A small image captioner, trained from scratch: 19.1 epochs.
Rows from block 3 of the text decoder of a small image captioner, named by matrix and row number. Rows with one number belong to one neuron. Each number is 200 + 30 x the weight over its row's rms, rounded and kept within 0 to 999. All counts start at 0.
Before each neuron's rows are labels from the 100 texts, of 14976, where the neuron reaches its highest value: "tokens" is the input token at the peak. Only what is clearly more common there than usual is listed. The data: rendered roads seen from a driver's seat, with toy cars, trees and houses.
# fc1: MLP up (decoder.blocks.3.mlp.fc1.weight, 512x128), inputs 64-127
# fc2: MLP down (decoder.blocks.3.mlp.fc2.weight, 128x512, transposed), outputs 64-127

tokens: "road"; "right"
fc1.364,195,196,180,172,201,256,205,214,202,169,226,196,219,214,218,205,144,233,229,197,188,184,203,200,197,147,223,136,202,221,224,206,204,258,170,221,199,240,198,228,188,220,241,207,185,213,203,186,147,155,234,188,144,198,139,176,150,151,182,163,231,170,209,157
fc2.364,189,211,180,211,179,190,260,234,183,181,226,175,190,224,208,277,226,158,189,168,223,165,224,178,204,197,183,214,228,206,223,189,181,192,227,248,166,200,120,192,207,229,211,214,209,154,239,176,128,144,203,201,190,185,192,165,187,184,231,234,243,181,209,295

tokens: "red"; "and"; "teal"
fc1.163,161,201,160,197,172,261,215,191,190,146,211,189,201,189,185,176,223,202,198,172,194,234,235,197,233,151,192,219,213,150,197,216,170,149,230,225,249,251,187,188,214,187,225,168,157,213,222,205,209,168,187,209,223,180,193,195,225,267,174,182,211,202,210,152
fc2.163,134,215,180,207,122,166,199,261,210,211,208,196,163,234,211,97,152,201,192,176,221,163,222,184,212,202,196,187,137,222,152,209,185,196,232,179,187,178,253,199,174,181,243,263,197,182,210,214,157,239,213,188,196,240,159,194,236,230,164,180,234,213,213,189

tokens: "green"; "orange"
fc1.432,216,206,195,176,186,184,205,225,170,196,192,189,223,219,198,153,167,194,200,238,166,278,195,195,203,234,198,169,203,177,236,193,230,179,273,251,183,219,270,206,161,221,191,235,157,203,146,192,173,207,134,208,197,203,205,168,213,195,202,195,241,166,214,185
fc2.432,219,134,211,201,171,173,227,241,218,168,167,196,233,169,182,182,194,174,201,179,204,188,210,208,249,183,173,157,217,170,181,222,172,227,185,190,241,201,221,179,188,217,159,217,231,254,187,146,279,180,172,195,210,141,177,203,181,160,217,204,208,167,201,164

tokens: "green"; "truck"; "orange"; "yellow"
fc1.235,197,186,234,174,184,258,227,227,251,251,258,218,170,125,238,198,139,228,212,221,222,169,208,192,175,246,210,176,232,211,279,160,206,226,206,206,165,205,231,167,193,195,258,237,160,180,166,218,248,151,238,204,190,211,196,198,194,145,229,216,158,203,170,148
fc2.235,273,218,161,165,171,276,200,175,219,216,201,230,139,187,244,198,151,203,165,228,223,223,166,180,236,276,193,253,181,244,201,124,214,183,225,199,174,224,183,218,199,194,167,246,186,197,218,206,223,169,174,230,196,202,161,244,216,181,192,206,214,180,191,203

tokens: ","
fc1.456,242,254,239,169,164,234,179,214,184,187,183,243,203,191,152,184,177,254,235,198,239,176,236,238,151,186,166,171,179,229,174,190,203,181,232,204,203,231,216,188,203,190,199,190,233,173,155,212,237,173,230,213,187,239,241,171,212,209,234,176,234,169,275,206
fc2.456,276,158,226,184,200,199,164,163,237,210,137,148,193,226,246,210,240,209,165,182,193,159,212,200,186,162,196,175,225,198,223,232,195,224,196,192,209,162,196,210,193,228,243,188,231,246,156,211,192,249,209,189,200,211,218,214,205,180,169,224,213,184,188,215

tokens: "an"
fc1.75,187,157,194,189,230,171,263,158,188,262,234,174,203,210,228,233,191,215,217,223,174,224,237,190,160,258,226,243,246,195,279,222,193,185,152,262,188,179,213,162,243,205,196,190,181,223,162,188,115,241,161,210,187,198,231,241,215,230,233,232,210,210,224,199
fc2.75,221,251,179,251,222,150,264,188,226,180,192,217,201,174,199,235,205,201,205,163,173,226,150,208,200,232,180,168,189,233,144,193,164,178,220,186,195,172,235,261,184,189,168,215,160,202,213,241,257,156,169,170,228,212,220,172,153,193,168,228,207,126,220,237

tokens: "teal"; "black"; "purple"; "red"
fc1.110,129,210,187,210,172,203,221,153,211,175,164,195,260,262,142,225,266,257,216,210,211,177,203,176,213,261,201,168,204,164,160,199,184,212,169,206,169,189,221,213,219,200,164,168,181,211,214,149,170,174,185,253,203,216,199,172,209,131,244,202,211,170,255,214
fc2.110,180,229,224,220,148,161,218,214,234,221,177,203,236,236,208,227,253,170,147,237,189,192,190,186,234,171,209,217,159,222,206,174,187,195,246,203,240,197,232,167,175,257,169,214,202,198,244,182,226,141,149,177,200,133,196,256,198,194,245,162,155,224,229,176

tokens: "orange"; "teal"
fc1.41,232,219,184,180,176,206,251,192,177,226,185,188,184,237,184,194,213,223,250,222,238,238,185,168,217,224,131,189,179,177,161,231,174,191,211,188,223,165,233,189,205,188,234,234,200,208,126,178,216,156,259,144,169,245,212,216,217,148,180,235,227,172,218,189
fc2.41,194,187,175,183,222,221,198,215,151,232,197,212,201,237,137,238,191,188,133,202,203,225,209,159,155,193,249,227,183,242,138,225,201,170,265,231,254,163,176,216,178,162,169,173,254,181,229,207,174,210,233,169,248,206,159,192,200,225,188,233,161,209,185,184

tokens: "a"
fc1.32,182,151,182,151,194,255,173,170,165,202,252,168,211,196,199,238,199,243,218,251,244,159,137,179,126,179,207,164,185,214,133,222,194,203,212,196,185,186,189,240,163,212,191,216,169,196,194,167,185,220,200,229,162,269,218,227,135,200,158,184,204,216,144,195
fc2.32,137,166,156,206,212,204,183,208,153,227,232,226,187,222,201,198,166,178,211,197,242,227,219,198,218,262,191,231,236,180,226,162,152,181,218,249,171,190,172,155,205,244,174,202,190,183,178,227,224,164,211,211,176,219,190,178,201,217,187,227,244,158,230,180

tokens: "orange"; "green"; "yellow"
fc1.206,195,201,261,189,190,160,175,178,206,235,134,183,231,219,204,219,160,155,154,186,181,208,263,195,247,175,207,176,199,199,203,190,205,213,237,187,209,244,201,157,203,199,184,251,195,221,188,206,225,162,173,181,189,176,173,236,203,248,198,213,226,224,238,151
fc2.206,250,235,226,188,208,215,199,167,201,226,254,184,244,198,182,300,204,244,196,172,138,147,206,190,253,220,176,186,204,221,196,204,197,192,179,188,244,205,167,250,192,172,177,217,258,190,182,164,209,240,154,201,203,199,166,213,191,201,178,199,217,176,213,175

tokens: "red"; "pink"; "teal"; "white"
fc1.213,203,188,191,205,147,210,203,210,182,178,238,160,221,199,226,182,143,235,215,241,145,194,170,202,178,212,200,232,167,200,204,188,184,227,180,176,217,256,184,184,171,193,202,160,209,202,150,192,171,130,154,174,144,210,231,188,204,245,231,157,211,131,208,222
fc2.213,193,183,228,218,229,178,160,261,199,160,256,195,187,251,199,196,172,159,188,227,147,181,226,201,217,187,177,196,163,220,212,222,227,143,173,211,212,235,199,203,158,186,229,211,198,173,187,191,192,177,178,204,128,148,216,199,158,190,182,153,237,130,241,173

tokens: "pine"; "truck"; "tree"; "lamp"
fc1.420,258,231,178,212,203,188,249,183,190,176,163,167,217,167,285,196,194,191,256,181,218,236,242,191,159,207,186,183,221,170,171,206,231,203,209,186,188,157,241,166,242,226,208,278,199,175,224,189,179,191,258,192,170,216,202,197,185,201,201,168,163,198,197,154
fc2.420,216,210,217,210,215,183,155,157,182,227,205,215,217,225,179,192,177,209,164,180,157,220,204,162,181,168,212,224,240,236,155,218,148,200,177,206,224,205,169,228,159,225,228,226,191,204,187,113,188,187,216,224,220,217,238,136,196,174,219,182,184,178,162,197

tokens: "grey"; "green"; "tree"; "car"
fc1.273,160,237,186,204,191,250,154,196,191,183,211,218,159,251,244,224,232,239,183,187,187,194,179,236,216,231,126,180,180,146,190,202,194,186,185,205,190,207,177,203,190,235,174,221,162,210,199,221,253,196,155,175,175,217,237,213,190,243,176,233,170,190,256,197
fc2.273,209,197,275,233,180,205,229,214,222,208,226,251,188,154,209,191,129,137,236,212,189,192,233,188,251,194,200,141,204,213,168,160,244,207,195,215,160,170,228,243,252,209,191,214,202,190,212,186,203,193,210,249,176,196,217,202,200,213,178,144,159,215,214,170

tokens: "pine"; "tree"; "dog"
fc1.276,147,211,197,218,215,241,220,199,212,208,203,174,204,145,202,215,199,223,158,177,207,160,183,135,157,173,256,209,197,205,186,181,187,176,214,207,173,190,183,213,183,180,189,207,209,185,211,198,176,161,162,166,165,242,215,188,143,220,196,194,215,178,141,207
fc2.276,177,237,162,210,207,165,166,189,219,198,179,189,213,205,182,165,236,242,185,208,196,238,158,128,205,184,168,177,180,197,183,229,183,228,262,171,228,272,244,173,187,207,201,182,237,168,252,143,164,169,207,160,190,199,182,254,164,250,237,222,218,180,196,211

tokens: "a"; "blue"
fc1.393,221,184,121,215,213,196,196,186,171,196,197,170,169,178,204,157,224,180,121,202,192,206,162,194,183,217,266,221,277,201,194,194,192,200,220,175,239,172,200,172,269,203,182,173,206,192,124,211,262,198,222,196,194,264,236,200,232,195,167,211,214,168,204,204
fc2.393,149,192,178,199,214,201,265,139,184,191,183,248,189,189,202,167,170,227,131,125,179,263,220,149,190,191,232,235,210,196,157,156,150,180,235,167,222,230,174,231,209,237,195,212,206,169,194,210,198,197,207,179,211,206,195,251,181,238,151,197,214,221,199,163

tokens: "pine"; "truck"; "tree"; "lamp"
fc1.3,188,213,263,163,158,200,219,175,191,185,230,221,221,187,232,224,220,254,235,214,178,218,194,197,218,189,272,217,200,171,242,217,186,203,235,261,165,243,150,222,175,251,170,222,222,267,192,181,159,204,223,225,138,255,188,229,213,255,177,224,175,194,144,203
fc2.3,205,211,209,152,222,221,194,181,191,209,206,179,174,184,206,152,193,249,213,198,213,182,159,194,177,241,177,269,236,157,185,170,179,169,202,202,181,147,242,169,156,224,180,238,236,236,213,189,199,205,234,281,199,250,224,205,179,186,207,226,217,204,223,199

tokens: "road"; "right"; "left"
fc1.67,215,181,230,197,227,188,219,205,212,216,180,149,116,218,217,189,232,180,189,213,172,150,200,217,181,234,215,230,194,176,219,181,183,208,219,241,137,261,176,228,213,202,174,181,220,198,246,215,231,204,210,211,215,178,222,177,198,228,195,199,196,205,252,226
fc2.67,210,182,197,229,207,273,202,190,203,150,221,224,180,205,193,203,183,194,155,181,233,172,173,215,144,208,216,129,184,174,249,201,205,197,248,186,203,216,251,151,207,189,228,184,239,209,207,182,226,233,229,227,211,109,199,205,195,180,251,184,216,220,209,243

tokens: "pine"; "truck"
fc1.223,231,209,241,176,171,200,215,194,240,229,183,198,170,216,194,218,223,236,141,175,130,156,115,227,223,238,254,203,227,161,232,151,216,211,190,209,213,194,206,206,217,208,177,179,173,239,174,203,174,148,184,215,174,183,193,139,160,226,195,267,212,189,130,206
fc2.223,183,272,240,216,216,252,253,223,231,197,200,202,238,190,226,207,206,234,190,174,180,213,244,195,230,208,239,224,208,171,203,159,188,166,201,136,195,234,191,167,242,140,167,170,239,221,200,177,217,217,168,228,200,185,241,180,209,222,196,219,218,195,208,158

tokens: ","; "with"
fc1.202,248,155,215,208,170,223,110,167,226,209,155,205,233,202,187,206,237,181,194,189,197,147,232,217,179,180,214,209,159,199,166,179,182,216,176,172,224,218,171,213,194,202,219,183,229,176,199,247,225,209,161,177,215,189,213,212,151,210,178,152,220,128,212,226
fc2.202,257,192,209,151,206,221,223,190,259,199,195,229,226,176,207,211,248,217,221,224,220,143,233,180,230,178,190,140,226,175,199,202,192,180,260,194,194,181,190,210,254,187,217,184,214,244,183,226,177,229,209,208,170,212,187,184,157,180,176,253,184,122,200,240

tokens: "grey"
fc1.35,158,192,134,189,137,195,208,204,220,246,140,137,183,172,237,232,128,223,194,190,158,180,181,169,231,137,208,209,153,230,245,197,192,209,229,251,220,191,212,223,212,264,225,268,177,181,209,257,191,210,215,254,193,209,203,203,196,175,249,200,165,238,225,229
fc2.35,220,243,228,197,162,209,210,237,230,183,207,203,229,177,222,203,176,227,207,190,197,237,182,123,243,181,144,165,229,260,218,179,184,172,212,193,179,132,213,188,195,152,219,219,214,204,250,111,188,171,224,170,207,198,220,216,263,183,187,154,162,215,180,264

tokens: "a"; "bends"
fc1.211,188,183,176,229,251,245,208,179,235,235,225,145,187,158,178,164,189,127,212,257,202,182,190,175,201,166,211,233,243,184,167,175,237,163,243,145,216,142,141,165,201,120,180,155,230,187,207,205,181,175,215,211,213,172,215,164,232,214,200,208,223,201,209,204
fc2.211,193,167,134,241,155,179,184,228,190,223,180,192,193,220,160,156,224,224,239,225,234,183,168,201,219,187,204,210,164,199,161,212,192,176,252,218,252,190,261,189,179,160,176,218,203,231,209,208,214,194,251,194,204,199,219,194,207,242,203,167,221,219,203,170

tokens: "red"; "pink"; "brown"; "purple"
fc1.126,178,233,253,200,173,130,204,157,288,198,186,211,216,244,182,261,209,225,140,185,202,195,182,226,191,246,196,136,181,173,195,184,171,199,222,187,227,226,224,278,270,175,245,191,183,211,206,192,216,162,270,172,174,190,188,191,220,192,198,194,175,173,235,208
fc2.126,176,201,214,232,145,173,156,189,242,160,291,212,184,236,231,226,181,188,174,229,198,151,237,184,178,216,197,217,161,189,240,184,224,188,173,205,229,217,200,214,220,225,188,248,187,241,188,143,196,231,225,203,113,192,199,221,230,229,174,201,188,212,247,221

tokens: "green"; "and"; "lamp"
fc1.93,164,252,235,239,198,226,223,196,195,180,198,184,163,228,164,209,228,204,209,290,240,164,170,223,195,191,183,200,173,219,169,181,148,197,175,172,178,199,207,208,205,219,161,221,200,140,236,151,232,244,228,242,216,231,216,208,229,189,174,205,274,171,248,233
fc2.93,175,177,254,174,222,243,175,214,195,168,178,234,207,197,184,213,148,184,237,201,241,211,212,227,145,183,262,129,230,194,244,206,195,172,228,242,198,192,225,193,223,203,245,203,189,185,192,177,236,194,218,180,201,219,193,211,218,170,217,205,230,269,232,169

tokens: "red"; "white"; "pink"
fc1.357,184,190,156,213,219,224,213,241,231,179,220,179,188,223,192,198,199,204,211,192,145,230,193,222,160,142,181,212,173,110,194,207,209,228,131,176,174,167,190,214,208,209,235,220,223,192,207,168,178,229,163,222,200,175,185,210,199,209,202,161,237,165,227,213
fc2.357,179,271,160,249,171,219,218,215,150,212,161,239,225,147,244,195,187,190,204,237,267,189,175,233,167,218,226,140,215,159,187,219,266,187,216,207,158,184,159,184,203,163,230,248,215,224,243,212,163,143,181,171,175,186,224,265,180,255,147,204,269,213,179,202

tokens: ","; "with"; "and"
fc1.281,183,193,199,178,190,163,174,200,158,210,124,231,227,196,187,285,185,233,216,192,227,221,191,182,190,220,184,155,214,158,169,210,172,203,132,186,240,178,214,142,225,217,221,245,187,218,185,155,221,246,205,204,171,161,219,194,182,183,216,217,195,177,221,262
fc2.281,203,207,200,172,160,193,122,174,214,189,241,191,240,190,212,130,185,208,199,201,196,160,219,198,172,143,194,231,200,215,232,139,230,154,195,168,211,223,191,187,218,189,177,239,239,189,179,175,190,214,247,214,199,158,275,192,203,185,108,218,213,240,176,208

tokens: "red"; "teal"; "pink"
fc1.306,203,216,288,243,128,190,173,178,262,198,216,236,194,244,213,253,253,289,170,147,202,165,211,216,200,219,216,140,232,193,178,202,253,214,169,201,219,213,199,204,184,183,190,185,237,157,191,234,193,176,201,215,229,203,183,195,205,140,191,231,175,164,253,211
fc2.306,203,190,235,200,240,192,191,210,183,204,228,176,152,227,183,219,182,203,212,214,139,227,187,207,182,206,200,223,258,228,213,215,194,168,219,191,224,218,239,201,234,181,161,277,180,246,208,216,224,209,166,132,156,191,188,166,278,192,266,239,165,195,249,204

tokens: "road"; "straight"; "that"
fc1.414,194,264,149,238,221,229,212,201,191,224,178,134,178,252,231,255,216,219,282,222,157,212,208,197,211,157,217,173,200,217,213,207,190,202,213,182,244,189,255,157,174,197,225,201,181,233,142,221,191,246,169,235,185,187,186,205,209,196,203,192,148,142,154,160
fc2.414,244,240,183,247,193,182,212,159,234,237,209,187,181,195,210,164,244,233,166,215,228,162,184,183,210,206,220,233,185,182,216,226,171,197,199,200,175,209,244,206,159,239,195,213,133,209,216,173,239,184,172,180,198,271,220,202,242,166,170,173,197,248,198,196

tokens: "with"; "black"; "that"
fc1.15,198,191,225,219,222,203,237,208,178,249,213,167,230,227,226,190,209,215,213,162,193,168,174,228,215,186,248,233,206,163,183,196,214,177,244,182,158,217,195,210,231,168,229,237,227,195,192,181,178,198,176,224,164,194,164,231,203,274,215,196,159,194,187,223
fc2.15,156,255,158,224,253,168,210,211,195,185,196,195,185,170,228,184,220,188,194,161,257,189,119,271,171,192,239,157,210,222,158,207,176,194,233,158,249,161,238,132,220,154,190,234,207,178,206,139,213,195,213,220,179,233,242,194,171,225,154,151,211,147,217,224

tokens: "pine"; "green"; "orange"; "pink"
fc1.232,220,188,232,203,192,219,205,247,176,168,226,166,198,219,157,221,226,205,233,251,192,152,167,173,200,184,221,174,249,198,217,202,163,192,152,274,241,218,200,208,202,202,177,220,238,236,232,150,140,203,214,196,259,194,185,165,163,218,178,195,149,146,210,173
fc2.232,198,207,190,153,188,249,192,216,203,234,165,185,211,140,201,181,245,153,205,243,173,197,209,242,170,247,227,202,178,200,155,146,215,234,212,159,192,230,206,201,168,193,187,209,210,183,231,212,218,211,226,236,184,203,199,190,229,264,258,200,195,178,239,170

tokens: "orange"; "brown"; "black"; "red"
fc1.290,235,227,166,200,176,202,197,178,146,201,210,222,208,198,140,236,197,210,205,177,222,144,221,166,186,160,191,260,247,188,166,209,260,181,156,164,206,218,183,228,212,158,169,273,254,189,233,202,256,215,181,200,177,200,223,253,196,180,242,163,153,194,156,198
fc2.290,253,174,200,203,187,200,192,217,182,197,216,223,219,197,154,204,277,193,174,143,227,241,212,251,222,222,261,226,285,202,207,214,173,182,182,183,178,207,190,199,204,176,203,204,223,125,269,168,156,184,210,213,201,192,177,165,153,213,223,119,182,176,210,226

tokens: "orange"; "white"; "yellow"; "black"
fc1.228,264,172,223,220,230,218,206,228,197,268,258,129,229,211,219,204,185,179,177,241,179,187,248,181,204,250,165,270,216,194,184,218,186,175,160,183,205,196,216,185,225,194,187,203,216,189,214,211,198,155,212,184,184,190,193,203,151,207,236,239,216,171,206,177
fc2.228,177,238,201,176,225,234,236,192,242,214,228,136,224,156,230,281,237,208,246,197,194,270,237,186,178,236,227,208,175,210,188,202,199,198,233,211,169,220,279,245,199,218,155,146,193,166,162,241,188,236,248,239,161,203,144,226,206,209,189,174,245,164,245,206

tokens: "a"
fc1.143,227,179,173,160,234,196,186,228,215,229,218,157,178,233,206,202,171,178,172,151,232,199,219,157,205,170,180,222,232,223,253,258,230,229,221,221,223,186,204,236,167,227,211,167,173,139,199,191,196,213,155,175,208,233,174,227,194,183,201,260,156,243,132,187
fc2.143,264,177,207,244,214,215,187,268,138,232,204,188,212,230,201,193,164,221,179,142,245,186,225,145,256,169,157,205,179,194,227,189,138,165,213,216,185,264,224,194,171,234,201,183,212,169,163,216,245,156,191,186,230,227,239,205,240,165,200,169,163,169,187,245

tokens: "green"; "orange"; "blue"; "brown"
fc1.477,228,211,212,162,201,196,223,213,240,230,178,190,169,162,191,265,184,162,239,191,255,208,182,235,221,220,248,187,190,173,181,214,181,176,224,168,220,188,192,178,247,201,243,223,165,197,189,211,220,184,205,258,181,246,218,189,209,138,193,228,167,153,142,217
fc2.477,207,185,166,209,212,229,170,211,216,157,228,219,145,200,229,210,211,192,170,207,210,261,150,196,215,206,225,198,195,199,202,189,210,172,226,175,230,191,215,210,205,168,215,214,202,198,200,221,235,244,234,218,197,220,224,195,188,135,177,256,138,192,164,175

tokens: "red"; "teal"
fc1.397,200,244,225,203,172,173,156,163,178,170,204,201,211,239,126,185,201,205,250,214,229,223,198,205,192,261,188,189,176,141,226,181,190,198,213,181,252,204,177,240,216,187,201,252,178,194,198,220,202,176,213,194,215,219,123,245,210,235,172,209,221,196,251,235
fc2.397,219,173,252,233,175,153,158,196,240,184,217,223,168,183,217,249,195,175,182,188,204,212,192,178,183,224,274,193,237,156,212,215,272,192,221,155,212,238,202,191,289,166,176,179,206,191,181,236,189,179,189,190,210,192,192,200,191,234,260,133,231,165,197,209

tokens: ","
fc1.413,226,210,221,188,246,182,188,212,168,209,202,125,170,150,161,229,188,167,217,169,239,197,203,259,205,171,190,221,199,221,209,193,203,165,172,202,220,209,128,211,179,209,173,189,148,279,225,209,232,234,231,187,221,180,165,211,202,200,224,230,228,190,222,192
fc2.413,173,188,176,203,203,212,156,211,184,245,201,172,199,225,175,188,209,243,194,218,248,133,237,251,201,262,167,241,263,176,259,217,174,169,203,191,258,160,153,141,185,167,167,181,185,201,222,214,237,212,236,187,197,222,212,182,157,210,210,233,208,218,172,217

tokens: "red"; "brown"; "teal"; "grey"
fc1.66,223,220,196,219,143,257,246,237,219,230,218,145,210,171,224,235,187,217,225,209,219,212,229,194,217,214,164,179,163,208,136,202,160,185,212,205,209,251,187,294,213,207,188,232,195,172,180,174,222,194,179,236,110,187,153,223,188,195,168,182,139,182,175,220
fc2.66,199,213,211,231,179,220,217,226,209,179,220,186,125,222,229,203,213,221,219,267,194,238,203,194,218,184,214,175,182,245,135,144,165,202,166,216,223,208,217,183,167,234,175,198,196,180,187,200,184,124,197,215,152,190,139,195,191,160,160,246,209,185,229,216

tokens: "green"; "yellow"; "orange"
fc1.417,203,194,210,211,181,231,186,236,264,231,201,204,207,141,190,220,149,170,190,200,252,166,188,240,228,213,253,187,223,196,242,181,180,198,233,212,151,215,205,190,200,224,206,190,213,171,170,201,185,204,268,239,210,149,246,130,199,182,231,199,171,226,205,204
fc2.417,197,224,195,176,244,226,165,205,246,241,131,244,165,163,217,199,148,175,192,219,193,259,181,182,166,192,202,238,203,206,203,171,202,159,188,191,213,170,154,186,237,194,164,238,225,151,218,183,179,228,169,227,238,218,192,250,209,146,228,216,191,175,184,237

tokens: "an"
fc1.165,236,192,217,190,162,238,153,199,228,213,204,208,142,206,149,197,174,191,276,200,192,144,216,217,232,237,203,204,197,206,234,163,152,213,172,239,163,221,220,201,191,204,147,179,181,199,239,189,179,186,141,223,235,255,195,232,213,171,163,200,199,225,255,163
fc2.165,130,144,160,155,163,180,232,214,197,227,149,137,237,202,182,208,202,167,197,194,205,163,233,222,190,193,198,207,134,205,233,191,178,190,174,229,236,231,206,188,198,197,199,188,199,216,213,208,185,225,156,217,249,201,174,245,219,183,180,221,205,210,207,218

tokens: "<end>"; "black"; "blue"; "brown"
fc1.259,171,200,215,195,209,144,249,253,201,238,230,226,222,216,248,245,182,224,202,172,230,216,231,152,234,153,122,217,215,179,254,204,203,250,208,218,176,224,173,186,206,183,197,231,109,177,202,128,230,198,247,188,211,207,175,234,263,229,154,191,230,216,208,180
fc2.259,177,198,222,222,233,201,176,169,167,214,208,185,237,175,206,219,206,139,198,210,235,214,179,217,217,167,176,180,153,209,169,148,191,223,273,167,205,175,183,242,216,158,204,238,198,196,201,193,174,202,174,225,216,175,161,193,159,263,148,226,228,174,156,204

tokens: "<end>"; "tree"; "an"; "teal"
fc1.91,179,184,195,196,149,197,211,235,187,200,232,224,141,218,206,206,218,165,147,217,232,211,179,240,231,251,189,207,172,212,185,209,201,185,218,182,179,182,212,168,180,114,140,216,223,210,217,180,220,186,193,188,223,136,157,145,205,223,202,217,222,178,217,239
fc2.91,172,241,216,233,126,204,201,235,227,207,209,241,238,159,196,178,217,144,227,229,234,219,193,201,210,211,204,216,225,170,227,195,216,258,181,212,208,226,211,209,233,183,163,155,160,303,198,242,192,200,171,220,224,172,190,197,201,223,212,185,144,175,201,192

tokens: "pine"; "tree"; "lamp"
fc1.440,210,189,228,242,214,215,162,210,179,214,233,179,204,190,201,193,177,164,180,232,197,157,178,200,208,188,198,202,181,196,207,147,200,223,226,208,160,158,182,177,200,184,208,157,242,208,236,177,167,235,289,184,143,199,259,177,201,231,227,234,173,244,233,117
fc2.440,204,203,193,206,205,216,233,143,189,196,192,204,271,180,227,169,197,179,285,241,175,150,154,234,200,184,229,261,159,227,203,165,177,222,234,198,180,205,220,193,184,258,134,252,169,171,218,183,183,173,207,201,183,203,177,233,205,217,207,227,257,230,190,97

tokens: "pink"; "teal"; "yellow"
fc1.133,210,201,210,191,176,123,237,192,202,208,233,201,177,166,196,180,148,187,213,163,248,213,168,231,222,169,177,263,286,188,152,170,193,218,211,200,287,186,181,150,197,203,164,185,169,189,206,224,219,213,230,208,176,222,211,181,211,137,160,153,211,194,192,233
fc2.133,207,189,175,223,181,203,244,142,224,205,189,186,162,195,227,201,201,229,206,223,181,188,235,169,231,189,178,256,222,164,268,244,149,152,202,226,167,194,154,210,192,246,267,239,196,216,191,170,171,248,221,236,172,197,200,172,220,202,195,202,161,227,217,156

tokens: "teal"; "white"; "pink"
fc1.181,201,210,231,206,185,169,170,208,213,204,232,148,231,203,212,235,183,276,203,147,187,204,275,220,202,218,206,211,185,182,210,167,219,170,179,233,163,214,185,235,207,210,220,225,237,201,228,199,174,183,178,182,192,173,204,234,209,177,182,140,238,191,209,204
fc2.181,219,169,160,212,178,170,234,207,158,212,172,152,245,215,225,216,168,212,206,188,161,220,226,223,173,195,163,197,202,242,193,175,213,211,180,265,208,170,184,178,200,187,202,173,209,170,177,246,175,232,181,197,172,215,211,173,157,191,193,159,203,209,232,164

tokens: "with"
fc1.268,200,256,171,206,171,161,214,216,249,198,106,196,238,187,215,191,127,255,215,194,229,226,176,231,252,233,216,228,190,224,177,198,229,156,153,186,182,238,226,242,217,212,177,191,186,174,171,200,220,138,209,229,205,191,213,196,214,169,191,258,202,189,224,197
fc2.268,104,194,202,169,200,208,145,200,189,191,159,268,217,141,250,202,196,234,171,183,238,253,179,138,213,184,198,151,181,247,226,221,205,194,182,181,131,253,191,203,214,200,230,250,221,220,216,200,137,187,200,177,213,159,230,211,184,166,138,215,183,215,162,211

tokens: "with"
fc1.116,161,183,165,175,205,231,206,199,205,173,188,160,222,225,140,193,192,256,197,201,190,270,215,227,189,234,258,163,209,194,181,152,261,187,187,171,163,219,186,217,213,213,197,193,196,182,234,178,239,184,185,213,204,214,195,226,208,208,180,244,239,197,213,169
fc2.116,202,160,200,214,190,180,204,249,172,195,197,186,170,183,178,207,200,208,126,236,233,256,222,193,182,156,188,212,232,185,197,129,187,188,192,177,181,189,259,188,201,218,164,251,221,170,232,190,135,199,211,214,175,212,156,250,198,201,242,191,196,199,175,269

tokens: "orange"
fc1.362,186,176,217,181,195,189,224,213,228,226,195,246,200,187,229,235,187,214,212,234,243,133,160,247,187,238,206,211,198,205,226,177,186,175,172,153,184,207,231,179,206,206,185,181,226,228,209,217,211,171,200,199,200,252,211,197,168,172,185,152,231,210,200,205
fc2.362,211,213,201,176,233,211,194,200,197,177,201,225,157,190,196,140,224,222,206,226,229,182,198,235,229,219,218,248,231,188,193,175,197,143,186,206,173,195,198,208,238,227,213,184,213,167,191,192,218,199,214,277,181,223,187,184,221,182,170,247,161,115,161,227